A small self-supervised image encoder, trained from scratch.
Model: arch coatnet, norm layernorm, activation gelu, moe top_k, num experts 32, patch size [2, 2], depths [4, 4, 4], widths [48, 96, 192].
Training: nadamw at rate 0.0012, 9200 steps, batches of 256.
Rows from expert 17 of block 9, named by matrix and row number. Rows with one number belong to one neuron. Each number is 128 + 24 x the weight over its row's rms, rounded and kept within 0 to 255. All counts start at 0. Numbers have three digits each. After the name is the row's rms in percent of the matrix's.
# up: expert up (model.blocks.9.mlp.up, 32x96x192), inputs 156-191
# down: expert down (model.blocks.9.mlp.down, 32x192x96, transposed), outputs 156-191
up.0 087:163147136139098151150128108159116115168164065146129132121140143122125152130082135117127150147107077116137146
up.1 092:185163127128113135116139132164135125142107121155120152094123146116141133163109143138117097134162133089157155
up.2 082:136155161106118136148132110105111166150177098109082104083154134066092119154110136118118185112189147079147124
up.3 095:145138076145127127143134129156168155110123104157118123157130135172141097134081104132104132120142156121123100
up.4 106:126098121138105120141130148158192148119126148146139136121092178128146125165108185147149121153085113111108116
up.5 108:151099146154123133127134102158157152127089159134132139132074111135126103115124141136148140166115141135130102
up.6 094:170095152137141132114134104115088147130141156122096114067070101108125091151138153112096138132113164102131114
up.7 085:130141124127101147122129125117108086134139131142110132155117137141125144098133115114113117150110134108122161
up.8 103:134140120119125152113140163119101117135130096125124120127111145100150140141172098122082087100110122106137121
up.9 087:164149114166166092120150094174071144125115136143111114099107106170134107140124120115103105152133183089128133
up.10 120:154131134129120136121140083140147128120111121141148154164087102137105087090125113157141155135121140136128113
up.11 094:145125148139135109136164072130111141110095164102132155092122093152111097108098183121159139147129138133124090
up.12 111:125125120151124107133126129125209111106113163144154157159113107146143155075123161132158114148099162152129144
up.13 095:142125135100108141130184138092114120152127137167138127147097140127104138148122121133171139100129072150135100
up.14 092:160131123152103153129166095157148105135140114165121108143093140141104107115116133132117154166109110142128130
up.15 124:117113146101146132112129117114105140128129136109092123106080080151132115076134132111082091144144172107119129
up.16 100:129092115143123156150145127132147115133176124132130118104149132095130139111123113131109114172116148095150168
up.17 085:120135136119142098096164121119100168138110146102116137146098053134117078115155117127130095119158137136128094
up.18 100:115140147158144113153113060130093158106129103095129148079150103129146105128104185081136125174126149122151119
up.19 088:134120160109151131158147107106129145157131151120123155136099126126097077105136153162202186146107105142147113
up.20 105:133150107113121134125130149093139119160127138141156138136160147092140174166101146144144126086115128136125150
up.21 088:151110132152095113117135136118094114143144091126132149144110130133132125096138079122127116117114116095122137
up.22 094:133128108129133122096149142107119092126109143139097082117084112148122112118181121133074096135115168093133113
up.23 098:120135098161149097113142114131122120118113149130086126107120096155144164137114152121068103123129176114113113
up.24 098:125162112164131129117166116142113114124090134144123114125144098166121109102122095081043104141148177108137129
up.25 092:141130094114123143121152123123173151130110152158181160149156152167120126164069171120165119140132067152153144
up.26 091:152088144132151122159138113136112120119146153104126137130127106168116073124120131119200128150149111133140094
up.27 087:188147110156092135139145132145085123153110108179099164084131135153091148107117112135122130175175107116149132
up.28 104:151105107173132123125146110147125135116105160127122156113093074167117106082127154118122094170136167133109114
up.29 099:120102134128126128134087122107157126102127132115105114156059125096125121095124160151138127172098166126102107
up.30 112:104090153115155104127106107134119169116132138117153132123156151157154112130130166150172168115091084169132091
up.31 102:112135170111131132137151126118113092120167106110199151122161152120106111132157080164165150112135122165141168
up.32 098:131131112136133125120131097093077130126117115109125111114111064149136111095118133119096101141136143113114096
up.33 089:148123127122129129158169156124142141145124161132161150155118145141097112115089126129182129119146074154154101
up.34 112:150140162127130140117112136123106129141136099134127134123126133114131162166145114114086109110115152106165121
up.35 094:178118105162164121150152082151114135135114130138136123082136106110121080121130124133098112148135135077139087
up.36 094:157132154164173097148117081138108145135128148131112131095117102135111096099098167119125129159132148141146105
up.37 093:156072111134107124127120151135174158112115123127171136168116186152162160114129137133116081143120110150099119
up.38 093:129133137099130129118140145096133104161150126123148143141135147070097150168135144157147134093099088149173121
up.39 114:162109108131130126140152085135169127108124141149161135151091110142123105092120121133134141145114158146131099
up.40 086:148085099135101141134162156126158137119108153119123136155090130083096106148109144126164117158127141111097107
up.41 106:144130120149123135139152087129159127106106110156124145164102114147123075099114108139129117146123144133126110
up.42 121:157121139117146143123161136102108100124113147114086096089121096118099121113140093142074108127209182066157136
up.43 106:128102117156133128115120128149147118100103128140094110134100110154150106142130165134110126170091158106086116
up.44 108:135139151153155105137096091133119167121106124106128157093140107163138126108112179103132120138094150149094106
up.45 076:164170082198158095142133096142146134143125117142100163124128093144114098126125181140129107153107153121122097
up.46 124:123143126159119112100114122165141112121113137140149130119119125194146164078112192131136111123103135140105130
up.47 110:164148118132146115119182127148109134130142127147151172075149107115082108137114119145108129098192136097143111
up.48 098:132157089151146099149169152162118113151084102169152148144197141119137162168098126124093112128115106119127118
up.49 087:130134129117139074126083134127092146133159080135157160141142148106134133154121089143117142103089122141098159
up.50 083:179142124118134187121152129125092113149156153117108099061118134117093102140115140153075128125181149057160127
up.51 102:107159088158136112112117128162112142115085109143150135116164122159164149126115092111045110128124144111130123
up.52 103:162069091181153133140150111142120119139125109124115090096138111125124080127144168142112127184133162069132116
up.53 096:106178117085107146117129158081088094151132112121101104149132131113163115133122124111123148088119088135110138
up.54 098:114145098104097148135153141088113114148121087145099117153101079164129139108151085082085089132147155119140138
up.55 126:157158106140145115120138115133123091129115150127114124089125087160115148088121119110052114115173178102133133
up.56 114:145138120131113135141154094131141128117122136127131135166077112123115114114121105149125130147118141141146095
up.57 093:148083117160152120120095108128125141125127153112078117094119089171157114107136168107092119148087166082107129
up.58 094:154117086156132143147198154174146116132099118181139128087129136093125135186132155144102130125118124114138110
up.59 113:182146129139143130122143122114102113156130143113117100067144105134117135105127123117070128138194148074140133
up.60 104:121152074134151131131103146141118126130116094173118160134194139179165155144131117101079097139112141110098110
up.61 095:141146101120122126117139097161137125112131120174148125167095140165142116135104126137121125147121162141145109
up.62 122:154096147099113150095135127091107134119125135101121092140066092169126115087145090104069081133172186078132133
up.63 101:128100087137147119124114099148118153123116085097113102108079105158134090115155127087082086188152170085136099
up.64 104:115142159126121109127104114141128154113088141126110177116148123170156135111109189142129105126105120155102111
up.65 078:146137116130112164179141099131105137162164112147106107110137148127093115089100098099096157124144119119138171
up.66 099:138122105170125131117126127156116137115103128133091113134048111143172129097175166136098079147106171124082094
up.67 097:147114111157175097126132086105113128119104123098081140109101069160131093120134132108071096158133170096132114
up.68 081:174172130127104145136142098137130145142104119113109151124134109167149151119085151106118102125189124099138146
up.69 096:137125172119105152102117142135135105131116141140122070113113147100133149156151100166093122104106131071122158
up.70 097:142115122150150098157125099148129175120118134134105153109113116126120074137103168095138134170116153146112089
up.71 084:145114167120127101133140101115091082156144175139119146115113097114067083115118151148162125117141141152153129
up.72 090:156102112142128104148153077144167122140122130148151121174069102124101097111127126126136098166140127134096132
up.73 113:134150127087129148120145140111112149135112164108108104117087127073141098157134177106108126094131144104115113
up.74 099:169120139144149120138146078142141123127113167085109137098087083108107077126122143161142139150128158107132103
up.75 096:118163111138161109112130097131085125112095146154123121121125085163143126111123121106042123121148168137139120
up.76 103:099147100113145100118141157114086145129144127137149148133195149118142156170123101135109126072117126128134147
up.77 111:139149122153139110133124071140079147120117139091108122116128070172119091091114139078083107160162179111129101
up.78 093:124083093118134130169117119123157140138109117143180121154112104109108116149121155108128125165099137148111126
up.79 097:141098121166131123106119105160146156133127137125081082119104095107159114143155180128109110177107188056103137
up.80 095:149116117150146113139176137135130120148140136154148153123135127122118106115112160159178149130127097144143109
up.81 103:149123138133131126121105111156146115117142146151120174152091125139139094122110106163138128145098168120117129
up.82 094:139132111137149093127121127129124144132090126132137150128122101202141146124124153094107114163160149144118091
up.83 098:151136106178150119120156115141153166120097135124129175094098087133139084140103209124167145155121125105110107
up.84 094:135159077146155116108103102132053126133120091147124121131151088178139135118144116087079082153145170096115107
up.85 102:148128123134149131102133122131077136131113124118111095109108103133144083127141101135066103113157181092124129
up.86 114:154133132098110144121139138105111099133127116116095118113102099111145139125131149112079109144160169067135159
up.87 117:132107120103118135116139155096108120149136100145147126134077160075153125189157144125137151114131104120137130
up.88 077:147138135151112138129111113129091144140129107131145172152129141181123166103142117150153097143107121131110146
up.89 111:136110182068125143100115123076087127110167131097112105125079107092125105125146105159136122124099153111111146
up.90 095:149087146148147102128108113172128142121112174147089092111094095138130081121144165128136118195105147105105088
up.91 094:154101161111139125128126114132159135123128172119138145122058103096099111150140186158184131186104144143103083
up.92 109:144123132152133133143156102147164120096113123146149138152089104134129102095103101154139135143141142136137103
up.93 103:156118115147128130136166126169136121133106142145141145142142146124138126166082186168133137111157116110149132
up.94 104:170079112141124112134101121155197144115142138141128128156074135135126103139141181156150124189097137117121119
up.95 122:157140132145123120125144079158149120116125129127126152155078109143111086110124106147127140138121167147144111
down.0 068:135148128143175108106144087131101101132156110108106124138133151171112104142141134099144106184096127151075128
down.1 086:108153118133130141140142131100122142151130149134174159119118122155102130112104118124115119110136119166163159
down.2 094:148152148131104150127164119138127123146171146128095147109097117109111122111131120118108145094141123115164146
down.3 115:093145147157126157124095088142146088123128149092116145156134116152132104094096135140134181141115163135124126
down.4 093:126105124132141113112111112145095135120129099126143119150143149130151145098178129117111116134110106128143135
down.5 100:119132092170160148152156161128175131146122123144098125146141109097112120124140175120094094140155141116139145
down.6 093:083120165129142117135117146126138100104160108128137103145165125158153165098108104138140145147124153128106138
down.7 098:127135110125072126148099119164156070131112131101122148133150100183096142107134134121119149116135125122149144
down.8 103:089113117113133135078124107104086162111115128104148129144125126116163107121115118106124143122106152144118135
down.9 090:120116137097138089131093145101118147117167107114139112137151111130155162118123111146142107141149135141118119
down.10 164:147129104171157171142136126155168139106094115101118149158110097104142096130119148127136133144150156115115129
down.11 090:133107083128160091136121142095140094150149127128111128123146109131116172121127128146083088118159129117107110
down.12 113:132127116170163125128163116147130136119124150157076093143122143069137105128167124169096113125146116099143114
down.13 090:118151157083089135080128072131130110137119162099141142131124143157151126080132100093114119093114114103132137
down.14 078:103101169120118128112147149097116139124149156105136083135166119129081105111118129088089168126144150118186137
down.15 109:118131130107150078141148173128125169104181114110121096141152132111146118155094123141165119110117147147108094
down.16 091:163114106130124165144103154143122103106143113131107116157123149147127093105159158126144165187155141096100117
down.17 088:122112150097093113095124136108136122121164150110116117119164124114146156123111115101157123121110106111100126
down.18 099:146146132126142110143105161086125157159142143118112125122171119116145160164149071143074080140138106150128092
down.19 083:124141143103135094132106128134125095119106130123149132111176109156130148089092118123106143105153109106123136
down.20 097:111101161079144180118142058129122103071109154108126097128103118131122102090144090135141174110118145115123116
down.21 085:139163142138130120172159081200134088125101152126142140123145098138116099104117151167155117141132105154147113
down.22 092:131125164073079103086089157106114134113137136121128101105139154143139150116147090109147165114103118137142116
down.23 094:156092177076106097109137141099111118098174130114121094139130137117162155119148082138145147117087135131126110
down.24 096:153113147073119110105109138073113169120157111116127129106085153109146141125120085139151092125076116127098121
down.25 079:108094116129118113095126110173139073145126144129118105127078121136124118093167112154078139144133121116130163
down.26 088:147149155117091079097116119122132121184182140101105120127153134127139162113129107148143136124134136105118125
down.27 096:115164112127108141106152142140120100138126130129127123117096148169106129111140149140130138126129130156133162
down.28 096:121110161091122100121115165126179110143191116102127119139156128120165170132093094161131110119130144144107128
down.29 101:108154108166149129102117169143132129126114102149109105121169078074095142115127106146089101116161134115164150
down.30 100:068140118134185109137105127117105134148137079142132090092181128126126140157103085107129119125159138113145111
down.31 104:138093108165135128140115056118113108113107133153089139095143108146081092136107129134133135151138186135104114
down.32 093:125122147062133091147093149127141130109159119113126117120134115121172138125113101132161146113119158134122123
down.33 083:149121154091116111097120117136112120105127131133118151113154100143165143082150096142091158088110081130109126
down.34 112:084131099127137153108106119107104138085104116092131095137110104121154107111139160132133157162116126177117114
down.35 093:131116130077107089137137124109125136116132109096122089118152144187157174109134076128120095131103141131121086
down.36 093:137088145131097085165122136108125120178163138119144107111162106153151168115105095153141140120128145141130117
down.37 093:132139118122139164094140120100070155124112101144118125102116154106120110109178103089112096104160126115181141
down.38 091:086118159127109161129127071123111115081085127126124156129138146121121107100112118136108198124120139119148132
down.39 133:120143084164137169139137133163154131130109109132122148161109109090118115141156162107127116147158124122111153
down.40 089:121129055181128135117145158133126123153103113162081107159100099117131120128152158141095138119132140137129152
down.41 115:135133069149130162138134153158158120117112111131122125157120121089131092111133180131112136127137163136130145
down.42 115:141130115156105147132092143133151133093159133144156096182130181141171112152128139174141142130072119142134105
down.43 096:151105142101126121132105166112112119155168112135148103112144142105168164136142053129116099123102121126142107
down.44 106:127108110112172097164126108103119158160158098170127110094160121127128150133115060164123106142168152152126110
down.45 083:122120153110091096147119100101122117117129115093107100111130098112154171118136055148146095106125149123131118
down.46 122:151085122139164116158136131145114154107129135157131106117126139072139113138155108163119109154126121135121098
down.47 115:138082096160136124147118122142158161105136141096120112140115167145176089144133134168138146151096149114095090
down.48 096:132106140079094147081154058150098110134115131070157124107102125120151120115133138115105132100098139129105132
down.49 086:105147142116147154083145109099112129086123116075084119105139124153087127135143127126113168139106174129143070
down.50 100:161148152105141143114141124121126116173144131149134170113088120125100128128094110097130106101179105115132146
down.51 094:152098150107106156153132129060106157141144111085123077112082141130126143155136114113165078149088173149106112
down.52 099:148126160090095085112115144116127134168136142116130126114131141164145190125148099133130120141118161159152114
down.53 085:131149130092148130105132084110123151075113127104145077148152123125105094134114139120141142088142135163131151
down.54 095:118124116097097145080105125125137146085129096092139083095147149124153123122130113125152133109091167127119120
down.55 116:119095149118128115151159134123175169098159110111121087151113162106163088145110139164149138135105121135118104
down.56 137:122115084180156149150129139147137123111108105119108129144120105098127099116123175124108123142158134114119110
down.57 091:116108147092140083143092174110138114154181128114130088105147137154144172154129081138151131164140146154151107
down.58 089:114129154072078133101094114141143088079103145116147115135125127193167159079123150112129130117104130119125127
down.59 110:113119138161117147155132124165157167114131133129163078181122148159155105138105140162157145149098123140106081
down.60 099:128141111093155126124157104112090140141130119121133116114111155118115121131128127095148112068127139146123087
down.61 110:147140114159124150138124105143153124126107126124121127129110125134129105143113173126152158140127148121094150
down.62 104:129106144100088112101118185109137166110166124121116119110125181103119145153143101162153122125093120145120106
down.63 101:142155131116141099139118171096125161161186136120119121116137139159132158131139101147098088131109128134100096
down.64 091:138137165130163119118124121119118161139149121133140151068162106078138148167087076137127105098171117138132091
down.65 076:179157164137075115112132125148108117132106156155159133127107172118130125147154130131109132127099115131142169
down.66 097:129125157101086112134146168128130120104163125096149088118177138102117181131125095136119149147109162123135141
down.67 096:117105154108110110142106151082139159106181141099118097117133137132125166122113102167143109140131133120150113
down.68 082:147144108145093153126160104114100076110105169121124150131107103178124132071098156099157171115137167123120149
down.69 088:105117158122094149104147132111127115092150145079158111115113156142105128122119099129155162141118146096150140
down.70 089:126137149094109115137122136109139112152152142127129089117154089144152191089122090147106110119103120096140090
down.71 084:117117152090094099099123102126162118094125143084098095146131119148158139102112112150118171087120125127134132
down.72 105:150134122132118167135169139168154143117095127151135145168084135127122136136119141136137120098150136125139138
down.73 123:101136117128107147177123117109177082098150137099112088147156077140119105118098170144112168168125160117109167
down.74 100:113139150093102107134115172126155104151159162128121097124180124120145188082103108138139133120133107123130133
down.75 099:161121146092119126171136128085150148111169128108156095130102126116154113156126110164141125123134132138134119
down.76 099:118120136068117168107118078117104117109117114091105125131089131139106102114142136104130160118122143127123123
down.77 105:150125145109154078145114175075174171151188094120131119111155142111141176159130102164145094114130122153107115
down.78 102:144120093175136152130196198132152145142110111152104121160091099120144136128141163103118106111130147168129159
down.79 091:113116149107142126120111164109091115150159135152125108113148126147125180109190072127130144154103140115144101
down.80 093:135117142093092130130122094130134116097111171125126125119127143127097135073142085125102125118130138120103137
down.81 113:100121110136098141130152132095160122094113160153105112159111094133113099127146156143093173136119134136145149
down.82 091:136114127077104113150125164131122136158156115111123119105155141097168161117105089134116132090120169121115119
down.83 091:140141125099116119134109148150143104144165124132127131142150113134146174097138102146107103099122120128098130
down.84 089:126092165085131109128145104102130152103153115094109093102114143116129162142121080131151111154121176142114111
down.85 099:140134139088081133137102164104133151123166131115116126140118187154127160182139097137148111133077126138144129
down.86 097:092143132114160123132128161135150156113141129125146093148161114097150155134122132123133162134110125164131114
down.87 101:124140126105122146102121139135106100081121124097104097111168118184152149087176129117091138109136137138138172
down.88 089:139128149139069129119106111147150132142144164138156178164109154166114123140147133137134135109118115114125118
down.89 101:132121137117109152095135159155138111089121137106124084124158149120097131106117112140149153119114168113145158
down.90 092:132105150091115094133120180126130111155200129117157123112173136099134180116147107138123123132116131122147107
down.91 088:084131139131125107126085158123138105134152116091130084105147128153126149079119094133113133102091137118158134
down.92 139:143137110166150170166141146167151125095091098151114133165120106117138114135136179123107130159162141121118136
down.93 094:131115146108099159123129089157098098141138126088136128131091133199152139086124129119085147105101131145135112
down.94 098:080130110189126102143141122137119134133121106138103124140181101092119152125156112138089111118169103098157086
down.95 166:137124092179156158138140132169148129084110101132109145144111105093136111127129164129129142153184154118112129